{"model": "contrastive image-text model", "encoder_qk_norm": false, "encoder_parallel_block": false, "encoder_layers": 12, "text_encoder_positions": "rope", "lr": 0.0015, "epochs": 12.6, "final_lr_fraction": 0, "adamw_weight_decay_other_params": 0.05}
Rows from expert 2 of block 7 of the image encoder, named by matrix and row number. Rows with one number belong to one neuron. Each number is 128 + 32 x the weight over its row's rms, rounded and kept within 0 to 255. All counts start at 0. After the name is the row's rms in percent of the matrix's.
# gate: expert gate (encoder.blocks.7.mlp.gate, 32x96x192), inputs 32-63
# up: expert up (encoder.blocks.7.mlp.up, 32x96x192), inputs 32-63
# down: expert down (encoder.blocks.7.mlp.down, 32x192x96, transposed), outputs 32-63
gate.25 081 [157 134  45 140 123 181 115 144 143 130 172 121 152 113 165 111 138  91 139 123 155  92 120 139 171 125 127 100 118 160  80 136]
gate.26 092 [110 143 166 120 143 108 129  96 164  66 132 162 138 116 115 148 143 172 146 169 105 145 105  96 126 181 157 181  96 102 131  80]
gate.27 227 [ 94 160 122 105 158 116 137 139 127  79 146 133  85 132 129 148 172 105 109 114 139 139 164 157  88 202  97 154 199 156 139 143]
gate.28 163 [101 109 128  85 139 134 126 161 104 143 145 125 102 190 151 166 132  80  75 117 109  87 166 147  87 187 123 104 191 130 132 153]
gate.29 218 [116 193 136 143 157 114 178 139  89 112 106 118  76 107 100 145 153 124  91 107 124 138  64 108 122 121  62 152 140  91 165 143]
gate.30 064 [215  97 103 166 134 159 137 144 179 195 211 138 138 109 147  95 143 126 106 129  95 134 133 132 171 125 136 118 139 115  95 150]
gate.31 054 [133 134 125  99 135  92  73 143 195 119 154  65 195 144 115  82 128 127 150 117 136 150 128 162 143 150 168 104 110 184 132 130]
gate.32 242 [167 113  86 175 142 165 134 179 105 180 165 133 121  98 107 138 124  72 103  95 145 121  99 107 189  86 134 105 132 106 126 147]
gate.33 076 [179 121 111 124 121 137  83  93 138 113 107 121 154 111 156 131 149 162 162 164 148  94 156 141 117 159 139 133 145 161  67 125]
gate.34 061 [123 162 129 136 110 121  83  34 134 123 119 100 126 101 147 136 116 153 124 118 207  74 120 178 162  97 116 158 128 140 168 113]
gate.35 056 [183  99 122 167  82 182 116 173 129  99  93 166 130 141 128 112 139 116 132 151 165 148 107 126  94 191 159 105 166 184  79 120]
gate.36 071 [ 93 114 111 147 165 149 128 111 100 127 108  91 134 173 101 110 164 217 136 120 153 112 166 112 140 114 112  97  99 112 122  79]
gate.37 091 [101 156  81 161 144 163 127  85 130  96  63 106 120  97  88 168 159 177 149  82 180 162 124 145  78 141  95 125 141  78 161 110]
gate.38 106 [183 124 183 113 112  94 125 125 148 131  96 136 119 184 139 154 122  94 110  65 118 128 143 160  96 186 144 121 163 174 140 173]
gate.39 065 [109 113  84  88 136 105 125  88 152 140 171 106 150 119 148 126 131 126 144 169 122 100 211 120 104 144 168 102 131 131  87  91]
gate.40 052 [101 126 101  92  58 148  84 171 195 125 130 167 117 169 184 127  50 101 127 162 126 115 131 160 134 170  87 107  78 174 137 145]
gate.41 321 [104 167 144 122 130 151 159 142 136  98  95 135  70 104 123 150 107 153  91 160 163 152  83 112 106 116  84 151 129  86 183 153]
gate.42 055 [117 114 112 116 118 117  93 114 127  84 146 117 154 159 192 108 143 148 172  93 121  95 127 167 107 143 113  73 151 144 105 123]
gate.43 067 [ 84 160 137 104  89 139 114  97 159  40 130 111 117 133 108 127 153 159 173 181 160 138 120 134 135 178 116 164 153 162 140 127]
gate.44 204 [130  99 134 126 177 136 140 107 135 184 126 171 189 109  98 118 181 158 120 200  93 161 163  72 125 103 152 130  88 102 111  61]
gate.45 051 [ 67 123  99  64 174 120 124 139 131 109 116  79 108 110 164 133 110 148  94 187  96  91 211 141 121 125 141 187 176 146 135 132]
gate.46 076 [147  94 147 153  85 113 203 208  94 145 106 175  88 176 133 100  79 119 109 107 102 107 124 125 138 158 108  90 107 135 154 105]
gate.47 216 [105 151 135 127 125 130 168 121 114  64  84 122  95 111 110 200 100 178 128 123 166 116  71 139 142 103  82 185 115 100 176 145]
gate.48 048 [ 99 178 122  86 102 107 115  90 137  81  91 109 149 110 183 152 140 183 143 175 175  83 166 104  85 152 138 143 163 121 132 106]
gate.49 052 [123 174 166  76 161 114 141 106 125  84 160  95  97 148 145 166  51 172 194 104 112 111 108 151 126 125  78 148 104 110 192 151]
gate.50 058 [173 121 103 101  23 133  80 204 123  91 159 139 132 149 131 118 118 103 102 145 164  82 108 124 144 161 148 103 170 156 152 197]
gate.51 078 [157  80  74 124  63 176 120 135 130  78 126 155 145 109 180 137 136 122 140 146 137 102 167 177  98 179 127 163 121 148  58 107]
gate.52 054 [105 159 156  97 160  89 119 102 161 132 112 120 177 139 152 126 133 136 148 138 151  64 142 124 109 120 117 139 161 185 113 161]
gate.53 094 [ 87 152  87 145 111 165 109 123  74  86  67 116 118  94 102 204 180 180 129 122 117 102 141 136 118 151 137 158 136  99 128 144]
gate.54 064 [139 129  94 118 144 113  96 153 149 135 211 142 110 147 193 118 120  87  91 157 163 150 154 203 108 177 168 135 140 164 117 110]
gate.55 082 [ 95 127  84 135 156  95 117 141 111 124 142  81 181 159 136 124 148 129 163 114 116  75 158 162 120  80 134 120 131 178 106  64]
gate.56 100 [137 136 151 113  99 113 107 147 151 168 156  88 173 180 187  58  99 117 173 121 123  75 124 123 150 137 144  90 168 185 103 105]
gate.57 054 [110 116  92  80 141 130  92 107 155 185 152 130 153 129 116  53  93 130 118 124 125 127 139  94 134 159 108  93 152 143 136 124]
gate.58 056 [108 110  81  53 117  74 107 141 133 105 158 160 133 142 128  90 111 119 146 149 100 116 146 150 122 155 178 130 123 150 127 131]
gate.59 050 [ 79 123 180 127 153 145 119 156 188 163 123  76 166 150 135 172 118 167 123 229  97 134 128  79 104 126 170 123 101 150  72  95]
gate.60 065 [119 126 107 143 117  77  90 178 159  61  66  81 187 155 165 133 130 115 195 120 134  66 148 189  78  98 117 122 182 194 122 135]
gate.61 122 [102 109  99 115 133 141 107 116 107 126  58  80 187 141 114 131 167 161 191 122  91 120 147 134 151  81 104 112 140 119  82 112]
gate.62 075 [131 109 116 176 101 129 125 127 114  95  65 108 132 111 107 112 174 124 188  98 125  95  52 121 177  59  66 127 110 153 160 131]
gate.63 062 [ 76 166 146  83 105 125  99 100 162 128 138 105 142 166 171 116  63 128 185 132 103  92  94 104 141 133 156  83 150 170  78  83]
gate.64 064 [127 146 126 113  65 112  97 128 128  98  82 129 160 146 131  89  83 194 186 140  61  44  51 125 111  91 131 105 158 175  84  92]
gate.65 185 [158 142 112 138 101 169 121 120 131 154 121 107 132 107 134 134 126  91  83 126 171 123 120 151 141 101 122 104 143 111 144 132]
gate.66 060 [145 127  70 192 219 113 106 112 177 166 118 110 167  97 151 119 162 185 119 173 141 107 149  76 174 106 160 142 135  96 135 125]
gate.67 075 [109 115  97 112 111 105  97 139 164 123 119 110 178 133 165 132 132 135 151 139 148  71 135 134 116 172 150 101 139 165  96 107]
gate.68 084 [140 103 149 116 148 155  76 143 199 115 121 159 189 134 193 133 119 140 164 216 119 138 180  82 110 134 204  68 141 116 100  75]
gate.69 084 [140 123 112 116 148 138 136  72 135 127 110 124 125 108 147  91 159 185 126 217 149 143 160 120  80 128 147 137  92 127 130 101]
gate.70 068 [118 155 142 111  88  99 121 144 126 124  49 121 205 160 136 142 126 131 144  87 126  39 123 110 177  65 158 140 143 161  85 111]
gate.71 129 [133 137 175 156 137  86 159 179  98 187 117  68 136 190 115 134 124 109 120  81 125  71 129 111 183  93 112  90 129 138 170 109]
gate.72 072 [128 116 137  81 103 144  99 110 166 154 103 106 136 190 171 102 108 128 141 106  97  80  83 157 145 124 108 107 165 204 124 125]
gate.73 067 [103  95 133  85 135 104  91 108 152 123 115 164 185 167 168 126  92 100 145 101 145  57 146 115 158 135 143  96 164 183 101 105]
gate.74 073 [172 145 156  97 180 131 133 139 172 203 127 145  85 160 150 101 136  84  81  94 146 143 128 155 153 117 156 128 161 129 143 180]
gate.75 076 [129 102 123 105 135 143  86 130 159 111 150 131 164 211 178 135 125 112 158  76 120  79 152 137 117 166 161 114 113 183 105 144]
gate.76 066 [125 208 157  77 112 113 116  59 156  88  52 137 112 140 145 114 139 131 130 145 121 126  73  69 165 114 108 132 144 151  86 132]
gate.77 044 [116  81  99  88  75 101 131 147 116  71 161 153 126 140 120 124 138 125 110 103 173 104 170 167  87 150 135 205 151 144 159  92]
gate.78 051 [107 126  89 152 198 122  86 126 122 156 116  78 163 147 119 131 195 105  96 120 142 139 152 134  93  85 112 100 153 100 157 108]
gate.79 135 [141 119 163 157  97 114 153 147 140 117 165 117 100 119 117 155  61 109 114 133 197 165 152 142 105 169 118 146 109 169 151 111]
gate.80 061 [ 81 119 123  84 141 122  95 104 104  88  97 143 117 176 142 148 124 158 138 141  88 116 136 154 127 190 186 136 139 129 102 144]
gate.81 067 [ 61 120 127  82 147  71  74 149 183  90 156 141 135 187 188 107 145 144 169 137 169  33 124 104  91 169 102 134 159 186 140 118]
gate.82 074 [134 126 123  98 115 120  62 118 172 137 102 108 178 125 171 106  86  88 154 149 117  65  73 147 135 137 134 143 171 156 110 139]
gate.83 064 [106 142  94 143 150 128 118  99 105  75 115 115 179 161 145 133 159 170 143 164 124 135 143 106  78 144 179  96 143 160  90  70]
gate.84 192 [101 181 139 139 156 111 171  89 112  71  61 132  85  94  94 210 130 181  98 121 188 159  96 130  78 148  84 192 118 118 171 147]
gate.85 065 [ 97 116 149 152 148 103 134 121 134  62 132  60 107 108 129 135 162 135 160  88 102 141 138 157 115 203 153 129 148 176 166 134]
gate.86 052 [118 161 168 121 141  59 107 129 103 133 126 120 149 205 130 151 111 162 113  99  91  88 143 118 131 132 151 124 153 125 108 115]
gate.87 077 [172  85 118 139 159 124  95 106 172 127 120 153 161 135 106 111 131 125 147 111 153 147 140 123 116 168 178 103 110 178 101 136]
gate.88 045 [147 101 102 122 120 154 149 160 167 179 148 191 141  82 103 128 141 107  77 177  86 158 195  85 132 146 147 111 180 150  94 122]
gate.89 050 [157 130  39 133 166 170  84 139 163 128 138 154 215 148 123 162 137 147 143 129 113 100 141 120 166 110 168 143 147 135  88  91]
up.25 075 [ 69 155 120 120 142  82 118  72 160 132  73  83 157 166 159  75 106 166 174 149 141 118 202 157  55 156 123 155 172 148 119  82]
up.26 094 [111 151 159 139 134 111 131  81 153 101 106 150 139 112  95 123 128 175 145 220 148 167 109  98 117 158 147 191  89 111 124  53]
up.27 241 [106 160 106 125 162 143 158 161 122 106 155 126  66 133 113 146 165  86  80 111 123 155 155 162 109 189  99 157 191 118 146 171]
up.28 179 [113 119 141 140 152 145 161 181 104 103 129 134  57 152 110 187 148 104  57 120 116 138 158 137  74 201  97 145 149 105 158 141]
up.29 206 [143 162 151 173 166 112 172 145 101 131 102 120  73  95  80 131 139 134  85 119 134 174  65  85 135  96  86 150 135 101 165 150]
up.30 056 [108 110 138 128  95 166 138  94 103  93 109 138 151 144  79 187  45 112  83 110 149  97 226 138 120 101 109 200 124 161 158 106]
up.31 053 [118  80 168 111  78 115 128 178  89 179 126 113 130 129 135 147 121  87 117 118 106 102 157  64 156 100 141  91 114 137 133 133]
up.32 237 [165 114  94 190 133 173 139 179  91 164 167 138 121  85 113 141 130  78 118  94 135 129  93 112 182  79 120 102 116 107 134 158]
up.33 066 [164 112 112 117 149 125 146 139 102 166 149  86 118 119  87 119 129  91 141 143 100 152 100 119 178  79 150 150 174  82  64 116]
up.34 066 [137 195 186  95 148  84 171 103 118  76  94 105 112 226 159 140 122 135  96  76 174 120 137 183 110 166  93 132 144 175 152 132]
up.35 063 [113 195 177 127 160 147 157  57 104  94 101 132 165 108 141 153 151 164 122 184 165 160 119 124 134 110  93 174  92  82 166 133]
up.36 102 [153  89 118 135 102 179 152 173 128 164 164 190 102  95 141 136  97  57  91 123 147 125 109 163 144 117 113 159 120 126 134 182]
up.37 104 [124 141 156  77 129  69 135 134 129 158 147  88 102 213 170  84  77  71 113 109  83  79 156 139 159 145 134  93 186 146 122 139]
up.38 084 [ 70 139 104  99 132 113 107 129 113 151 133  95 186 105 125  52 110 170 148 167 128 109 135  97 130  59  96 116 127 117 123  72]
up.39 051 [177  97 117 114 122 161 152 138 178 163 166 125  99 101 128 106 122  93 102 118 127 176 169 148 119 153 160 145 162 120 172 198]
up.40 066 [121  64  84  66  87 114  56 161 155 126 183 163 152 168 185 100  73  82 132 128  90 104 164 173 140 182 160 127 154 143 118 147]
up.41 336 [115 153 136 136 118 154 158 133 121  99  97 141  73  97 110 158 117 158  97 165 177 157  87 114 110 123  86 156 104  75 173 155]
up.42 056 [142 130 145  65  71  59 131 158 149 142 151 124 124 156 169 137 157 134  86  61  72  82 139 121 176 140 146 126 134 178 136 125]
up.43 053 [138 116 158 152 122  86 164 140 125 143  94 166 155  54  79 140  97 130 103 108 130 160 147 119 109  61 110  95 129  79 139 137]
up.44 233 [135 110 137 141 166 114 156 112 126 179 122 156 177 100  73 119 169 174 103 181  97 169 150  61 121  88 138 132  90  82 127  74]
up.45 050 [158 125 143 150 154  92 142 189  98 131 108  92 141 105 106 120 138 145  36 158 145 149 129  86 142  87 120  49 102 108 146  93]
up.46 057 [138 150 125 117 162 124  79  92 141 148 147 142 176 129 112 106 190 120 144  93  47 161  91  83 137  86  93  66 137  87 139 105]
up.47 226 [172 103 118 119 114 130  86 135 146 162 159 133 154 144 153  59 160  80 149 112  86 140 190 127 112 143 164  82 138 164  62 126]
up.48 042 [ 85  87 182 130 148 144 140 128 121 113 122 102 135 137  83  90 154 176 167 105 120 129 143 144 111 111 201 137  90 145  96 118]
up.49 059 [ 99 152  76 106  96 128 143 108 119 109  77 122 119 104 159  92 104 180 148 164 138 159 138  99  71 111 111 133  96 124 135 136]
up.50 046 [166 108 188 195 165 158 101  63 179 104 170  92 178 131 137 152  31 100 155 125 124  92  76 188 121 118 145  78 127 169  62 161]
up.51 090 [116 120 183 116  89 102 134 143  58 137 125 122  87 165 136  66 165  72 126  71  90  83  88 158  86 137 130  89 157 131 159 152]
up.52 070 [ 95 117 145  63 117  79 117 117 144 116 148 100 160 186 164 110 143 173 161 118 136 104 191 126 130 167 127 100 122 153 123  83]
up.53 086 [148 178 148 114 135 113 134 143 159 184 202 131 162 194 148  65 130  84 154  97  64 111 100 121 191  89 102  95 122 133 133 109]
up.54 077 [130  93  89 110 156  72  98 116 183 147 137  52 145 178 134 113 109 120 149 155 114  90 177 184 131 128 127 131 160 119 124 106]
up.55 078 [167  98 169 104 127 130 163 177 154 116 151 181  77 134  98 119  95 135 104 138 119 155 136  91 116 159 132 150  91 106 163 183]
up.56 080 [ 94 161 163 178 150 135 191 145  82 135 118 124  69 113 100 156 145 141  82 108 134 155 112 128 153 125  67 171 180 103 174 159]
up.57 054 [ 72 108  75 116 105  97 140 180 129 122 115  73 109 125 177 138  81 136 147 106  92  96 161 139 138 110 128 119 120 179 138 127]
up.58 061 [126  65 105 155 158 129 142 167  97 105 119 169 123  83 122  98 206 200 136 178 128 137 166  91 113 132 163 133  76  97 160  47]
up.59 052 [218 109  87 166  78 179 117 213 118 153 163 154 157 113 119  88 125  73 122 139 111 132 121 150 140  95 128 119 145 118 100 116]
up.60 074 [136 119 118 143  75  82  93 131 166 128 172  65 193 129 140  99  77 136 194 149 134 115 179 111 150  88 188  91 127 188 109  95]
up.61 136 [115 109  76 116  98 113  93 115 100 112  79  82 186 134 108  90 160 119 196 114  79  89 172 140 139 109 114 109 152 177  96 118]
up.62 072 [ 89 160 122 100 110  62 128 116  78 135 165  81 139 191 135  94 192 135 146  93 116  66  95 212 130 137  73 165 119 130 169 104]
up.63 076 [114  99 122 119 127 137 177 165 104 142 115 159 107 151 109 158 130 108  73 158  79 137 161 147  89 160  77 158 111  88 124 149]
up.64 055 [124 128 169 121 178 136 143 137 137 167 153 140 116  85 108 148 117  84  85 169 161 157 163 111  75 111 124 122 126  99 111 156]
up.65 173 [165 151 142 146  88 155 138 116 126 152 108 100 127 108 126 142 140  92  94 137 147 136 111 117 119  83 131  92 147  81 157 149]
up.66 069 [180  95 163 138 139 158 168 124 151 176 124 146 109 119  66  93 173 117  85 157  96 138 134  76 122 109 137 112  91  49 153 136]
up.67 067 [103 157 117 137  90 122 140 140  86 126 112 111  71 146 138 126 123  63 140  55 119  92  75 204 111 145  95 130 158 134 143 176]
up.68 089 [137 139 128 168 117 177 152 159  92 145 135 151  68 108 103 144 144  67  79  82 151 150 103 182 122 140  93 147 141 128 151 186]
up.69 100 [129 135 142 146 160 118 127  77 118 101 114 127 146  96 131  93 137 206 131 213 141 155 150 109 110 122 180 135  82 114 121  62]
up.70 057 [102 135 176 180 178 105 133 133 124 104  91 102 145 194 131 111 134 186 146 100 181  94 129  94 165 113 119 109 139 139 139  92]
up.71 104 [135 100  91  75 119 129  91  88 171 112 139 164 135 111 162 103  89 107 138 184 133 127 182 146 110 174 178 135 115 130  67 137]
up.72 075 [133 144 132 138 170 124 184 161 110 123 122 131 101 110 114 158 161 145  88 167 136 180 146  75 125 107 121 175  81  61 145 117]
up.73 076 [126 113  44 107 176 133 124 102 146  51 101 168 128  96 144 177 128 165 120 182 176 158 170 143  69 177 155 127 114 166 148 128]
up.74 071 [129 123  85 112  75 160  64  91 114  82 123 102 193 132 176 112 126 122 170 160 119  87 123 141 153  87  98 131 122 167  81 137]
up.75 054 [116 199 141  95 149 119 153 144 138 151  94 111 117 113 137 112 136 171 112 121 165 137 161 125 116 124 129 129 126 142 217 157]
up.76 068 [ 82 150 165 103 158 146 128  41 126 135  61 103 136 150 119 152 123 166 127 128 141 137 103 108 156  70  97 134  89 129  99  92]
up.77 044 [132 126 180 178 197 115 123 138 136 166 102 132 124 196 113 112 106 134 101 151  72 179 131 125 108 102 136  92  93 145 114  89]
up.78 052 [114 151  45 110 137 131 115 193 185 115 138 139 118 153 143  98 135  94 123 146 137 154 162 113 140 185 133  89 134 108 130  55]
up.79 121 [104 148 108 103 154 122 107 120 112 157 125 107 174 139 150  93 144 142 142 133  40 103 115  81 135  69 144  83 142 110  90 127]
up.80 072 [ 98 137 144 127 170  65  84  97  97  78 159 114 148 119 130 148  94 167 158 102 118  64 156 117 113 165 163 119 146 174 126  96]
up.81 052 [165 118 126 132 134  89 125 143 146 106  99 108 168 134 148 130 173 165 171 109  87 110  39 102 148 125 159 120  94 141 136  63]
up.82 077 [160 137 165 126 108  63 107 128 146 102 104 106 143 182 149 111 125 149 180 124 137  87 137 164  93 163 123 143 127 184 148 118]
up.83 070 [133  75 106 178 127  85 100 130 146 106 152 124 181 101 153  92 143 149 168 195 159 170 150 126  82 174 156  93 157 152 130  86]
up.84 164 [154  74 130 107 102 150  80 159 153 182 178 114 178 175 180  56 122  69 158 124  65  94 159 135 184 106 183  56 146 147  90 120]
up.85 076 [125 127 151 135 136 163 192 123 122 127  87 150  75  85  84 173  84 112  58  95 179 150 169 148 120 155  92 215  93 107 115 170]
up.86 071 [156 158 151 114  99 102 117 103 169 110 116 127 167 132 157 173  58 184 201 133 111  96  95 132 157 117 158  97 110 178  89 110]
up.87 058 [ 89 165 181 142 157 120 104  57  86  74  32  86 109 109 117 158 149 142 144 145 188 123 166 138  76 154  89 161 114  86 192 134]
up.88 036 [184  95 162 135 128  52 151 167 152 250 104  56 163 152 128 132 135 111 122 108  87 146 107 165 133 105 102  99 204 122 124 120]
up.89 047 [108  95 147 193 131 119 132  73 188 101 125  79 134  88 133 123 154 153 171 139 171 136 144  63  90 154 202  67 145 185 128 109]
down.25 087 [140 120 114 167 117  93 137 170 178 168 157 112 111 194 135 125  63  60 108 126 131  81 132 161 104 194 107 121 180 123 154  81]
down.26 093 [ 92 133 178 145 111 132  97 133 140 150  86 115 106 109 165 128 139 119 145 104 125  74 138 204 125 184 146 108 141 126  98 121]
down.27 225 [126  54 150 159 164  94 111 139 148 140 169 132  75 210 156 182 124 115 101 147 155 124 158 138 144 159 106  98 167 114 114 108]
down.28 141 [198  80 128 176 151 134  99 160 133 139 193 120  74 133 166 148 160 127  83 175 135  98 117  73 155  79 128 155  88 110 148  79]
down.29 188 [125  98 173  98 162 117 172  79 150 145 132 152 120 151 105 149  86 184 155 149 155 196 125  99 111 109 100  62 131  88 132 106]
down.30 074 [100 151 132 107 162 127 124 122 103 131  81 139 135  94  93  61 133  94 181  67 146 131  95 102 171 129 169 143  89 154 107 171]
down.31 066 [166 129 123 166  91 158 144 161 119 165 179 117 135  94  84 115 119 134 115 118 160 171  91 131 108 116 109 119 111 110 156 100]
down.32 200 [105 120 111 113 110 139  96 176 179 120  83 146 140 100  75  98 153 156 182 214 111 165 117 107  89 103 111 111 125  78  85 180]
down.33 090 [113 141 135 122 192 110 124 101 158  91 111 121 176 120 111 130 121 173  88 200 115 166 114 125 123 169 141 158 144 121 161 114]
down.34 063 [ 81 178 107 133 181 122  86  99 126  99 138  84 114 148 121  80 119 122  97 158 113 144  77 124 164  67  95 113 111 132 118 130]
down.35 066 [126 153 146 153 136 132 146 134 159 152 202 129 115 135 104 149 160 125 129 107 138 107 194  62 181 110 134  81  65 135 145  64]
down.36 082 [144 182  75 138 113 169 145 127  77 107 159 150  81 158 167 111 118  89  80  83 103  66 111 128 137 159  91 168 125 104 135 177]
down.37 132 [133  64 156 176 116 146  98 176 108 174  82 127 108 149 120 165 172 158 175 110 130  97 157 130 156 140 172 111 103 140 142 171]
down.38 080 [116 167  94  44  82 174 122 163 151 128 136 117 124 112 144 121 116 104  62 130 113 135 135 145 180 111 158  62 154 123 144 101]
down.39 061 [147 160 107 125 179 211 176 116 110 118  99 101 111 108  63 108 182 154 151  77 118 125 146  61  90  79 155 188 113 120 127 129]
down.40 066 [177 102  74 110  78 159  91 100  54  94 108 150 131 121  76 124 125 100 146 134 129 121  97  20 139 117 127  79 142  86 191 153]
down.41 289 [145  97 116  93 132 145 175  95  97 125 193 148 122 173  83 125  84 142 149 126 113 147 101 150 110  94  92 102  90  88 164 118]
down.42 061 [ 68 132 156  94 145 111 132 117 176 141 169  74  93 159 156  91  60  95 109 134 175 131 133 134 142 133 103  95 132 102 146  79]
down.43 070 [105 174 148 112 115  70 173 119 119  93 118  99 129 175 239 132  68 117  73  88 152  78 140 108 121 126  59 166 134 121 149 113]
down.44 201 [149 115 135 134 183  64 116 139 165  87 118 135 155  96  78 188 158 154 146 151 132 138  77 175 102 165 123 109 165 103 127 152]
down.45 060 [155 155 172  99 134 147 190  84  86 110  34 132  97  94 108  89 145 123 165  86  88 143  55 110  78 121 144  84  96 122  93 138]
down.46 084 [116 168 153 144 136 141 175 113 179 135 118 150 121  77 124 153 163 163 204 190 201 190 104  66 114 139 117  96  60  84 135  75]
down.47 198 [125 154 152 158 129  97  76 164 184 160  99  85 113 115 146 189 157 128 126 185  94 111 105  86 160 110 149 111 143 162  20 130]
down.48 064 [146 103 108 118  88  83 110 183  69 131  90 142 120 129 153  89 195 130  96 147  85  78  75  97  69 100 105 123 101 136 159 130]
down.49 074 [125 146 160 171 138 123  73 159 141 114 191 116 113 128 140 215 125 133 151  96 143 148 136  84 110 180 194 141 136 151 127 115]
down.50 063 [172 196 135  93 116 157 135 119 150 109 124 147 151 142 127 110 148 144 157 124 106 107  64 100  99 132 108 138 145 146 186 155]
down.51 099 [206 115 157 107  72  99 139 182 122 137 137 163 127 199 153 126 124  98 107 144 123 154 128 182 120 172 159 147 117 120  80 175]
down.52 078 [ 94  91 161 131 137 161 108  97 126 149 157 183  83 144 143 142 116  80  82  76 172 157 169 127 147 105  76 102 124  87 147 126]
down.53 116 [132 133  97 173 141  85 101 109 147 144 137 131 122 127 123 130 176 189 163  99 146 144 135 132 172 148 134 105  76 131 130 129]
down.54 077 [113 108 124 148 165 143 158  40 164 158  86  72 145 125 146 143  81 138 127  51 150 234 169 134  93 117 179 126 119 110 157 110]
down.55 087 [173 118 122  83 146 145 125 139  95  82  92  88 154  87  86 163 131 135 125 105  76 148 129 106 171 136 175 121  98  82  99  98]
down.56 099 [150 179 108 202 116 111 125 106  59 148 120 108 121  95 191 142 181 148 128  82 142  60 141 115 131 135 156 126 172 119 162 136]
down.57 057 [ 98  58 105 160  73 168 134 181 217 139 199 151 106 149 143  95 101 108 111 145 109 130 169 122 137 160  99 150  89  87 121 127]
down.58 065 [131 134 102 191 182 162  95 114 170 116 145 137 158 138 151 179 111 126 104 153 101 149 151  73  98 127 157 109 165 151 124 138]
down.59 064 [ 80 129  60  91 126 171 143  56 135  91 126 135 130 150 115 167 115  82 109 121 154 103 136 139  83 155  84 124 203 149 170 148]
down.60 071 [ 61 110 157 149 121 152 113 141 153 164 185 136 131 134  79 155 139 119 164 130 166 167 148 145 181 158 102 129 158 143 135  98]
down.61 115 [ 70  98  67 178 177 114 114 106 121 130 119 148 103 118 154 188  90 168 169  88 188 160 162 127 122  94 114 140 125 118 178 113]
down.62 096 [102 167 165 125 145 150 110  95 103 130 138 140 154 128 148 158 136 165 162 129 133 164 195 180  99 142 144 121 163 155 147  62]
down.63 070 [211 181  71 121 129 115 119 109 118 148 115 157 135  45 106 159 148 137 178 147 128 148 139 146 100 167 105 155 115 158 120 153]
down.64 060 [ 95 127 107 117 105 125 108 135 176 116 143 132 156 149 203 160 101  74  78  78 180 119 174 153 123 158 136 145 127 142  88 150]
down.65 167 [110 120 177 111 177  66 143 138 194 167  99  73 157 132 110 102 148 182 181 139  99 130  70  76 141 111 155 111 172  90 107 159]
down.66 083 [ 34 123 158  76 136 118 103 159 138  54  94 159 144 146  94 115 137 127 110 117 132 112 136 167  75  96 101 159 148 160 146 122]
down.67 073 [100 183  99 123  58 161  85 173  96 132 149 123 109 154 152 122 121  56  74 160 138 108  96 172 148 128  68 146 165 152 114 176]
down.68 090 [133 178  63 107  67 125 166 171 116 133 109 161 128 175 170 100 127 127 114  86 159  89 185 100 154 187  76 121 204 133 161  94]
down.69 088 [185  33 104 158  91  82 137 154  86 156  96 117 168 125  91 161 147  99 110 112 175 131 127  93 148  95 107 129 120 117 186 137]
down.70 070 [145 189 122 187 134 153 161 181 105 108 105  86 163 115 133  96 140 137  95  76 183 115 151 176 129 176 118 161 151 117 183 163]
down.71 118 [132  80 144 128 136 112 130 137 137 120 150 152 143 174 126 129 128 120 115 147 129 167 168 163 131 141 120  95  19 146 108  59]
down.72 078 [ 93 144 155 134 124 116 138  59 143 119 126 102 155  90 109 134 100 188 112 110 105 135 113 120 145  83 169 138 116 137  88  68]
down.73 076 [193 131  43 203  62 181 102 122 143 175 158 194 130 103 162  74 165  76 108 149 139 135 141 131 148 114 173 107 131 127 121 161]
down.74 077 [126 171 141 127 102 118 114 157 123  97  83  77 101 120 114  92 169 115 127 150 111 189  79 162 109  77 102 117 134 124  53 157]
down.75 086 [102 131 150 116  71 124 135 143 177 153 143 127  84 111 155  93 127  99  71  79 166  96  69 148 100 105  76 141 142  99 144 137]
down.76 074 [155  57 168 169 123 115 115 153 155 163 141 153 117 152 101 153 108 135 200 130 144 108 191 163 152 150 129 138  97 155  88 124]
down.77 058 [125 176 176 124 143  96 134 150 118 123 107 140 138 144  93  96 148 135 128 122 154 163  78  53 190  86 132 110  99 123 187 147]
down.78 076 [ 93 140  74 136  92 141 124 141 185 159 105 108 118 115 163 102 134 135 143 172 173 110 135 141 139 120 159  80 112 156 141 142]
down.79 133 [ 95 100  75 127  91 139 168  78  91  84 145 140 133 117  61 152 111 154  67 129 112 143 119  48 128 160 124 137 100 128 139 111]
down.80 075 [104 110 122 114 159 145 145 105 103 149 148 138 143 105 114 151 114 122 169 102 133 130 160 168 104 108 123 130  83 132 143  99]
down.81 059 [189 104 143 105 114 130 107 134 118 144 127 136 150  96 161 162 170 109 131  33 148 156  98 139 129 139 192 104 125 149 145 159]
down.82 075 [159  74 125 128 181 138 123 114 130 141  38 169 190  82  74 127  97 163 121 175 149 218 186 157 124  83 109 139  87  85 177 103]
down.83 066 [130  96  76 127 188 149 145 141 169 130 123 193 136 111  61 161 119 131 158 125 157 109 126 108 147 140 132 148  79 124 148 105]
down.84 135 [126 140  81 106  83 137  78  86 160 119  88 134 106  67 148 172 115 127 120 150 124 121  76  34 135 106 110 123 134 134 136 148]
down.85 083 [120 107 140 143 101  81 121 142 155 121 140 167 137 134 162 156  74 114  58 117 189 124 175  95 131  96 105 132 154 120 144 181]
down.86 070 [ 97 115 108 101 125 142 142 102  73 138  90 122  99 130  85 178 118 159 105  70 185 205  99 148 155  84 129 151 139 117 156 113]
down.87 071 [183 120 117 130 102 110 140 144 101 114 153 121 102  89 120 128 115 130 146 119 133 190 147 166 138  89 129 133  89  74 137 129]
down.88 060 [129 111 125  87 158 173 111 120 101 191 190 141 125 175 149 113 153 132 171 125 101  50 181 152  88 136  93 147 171 143 164 102]
down.89 065 [149  84 123 203 140 151 167 104 128 160 132 114  81 104 140  68 190 173 149 129  87  88 111  67  72 127 121 152  89 171 169  97]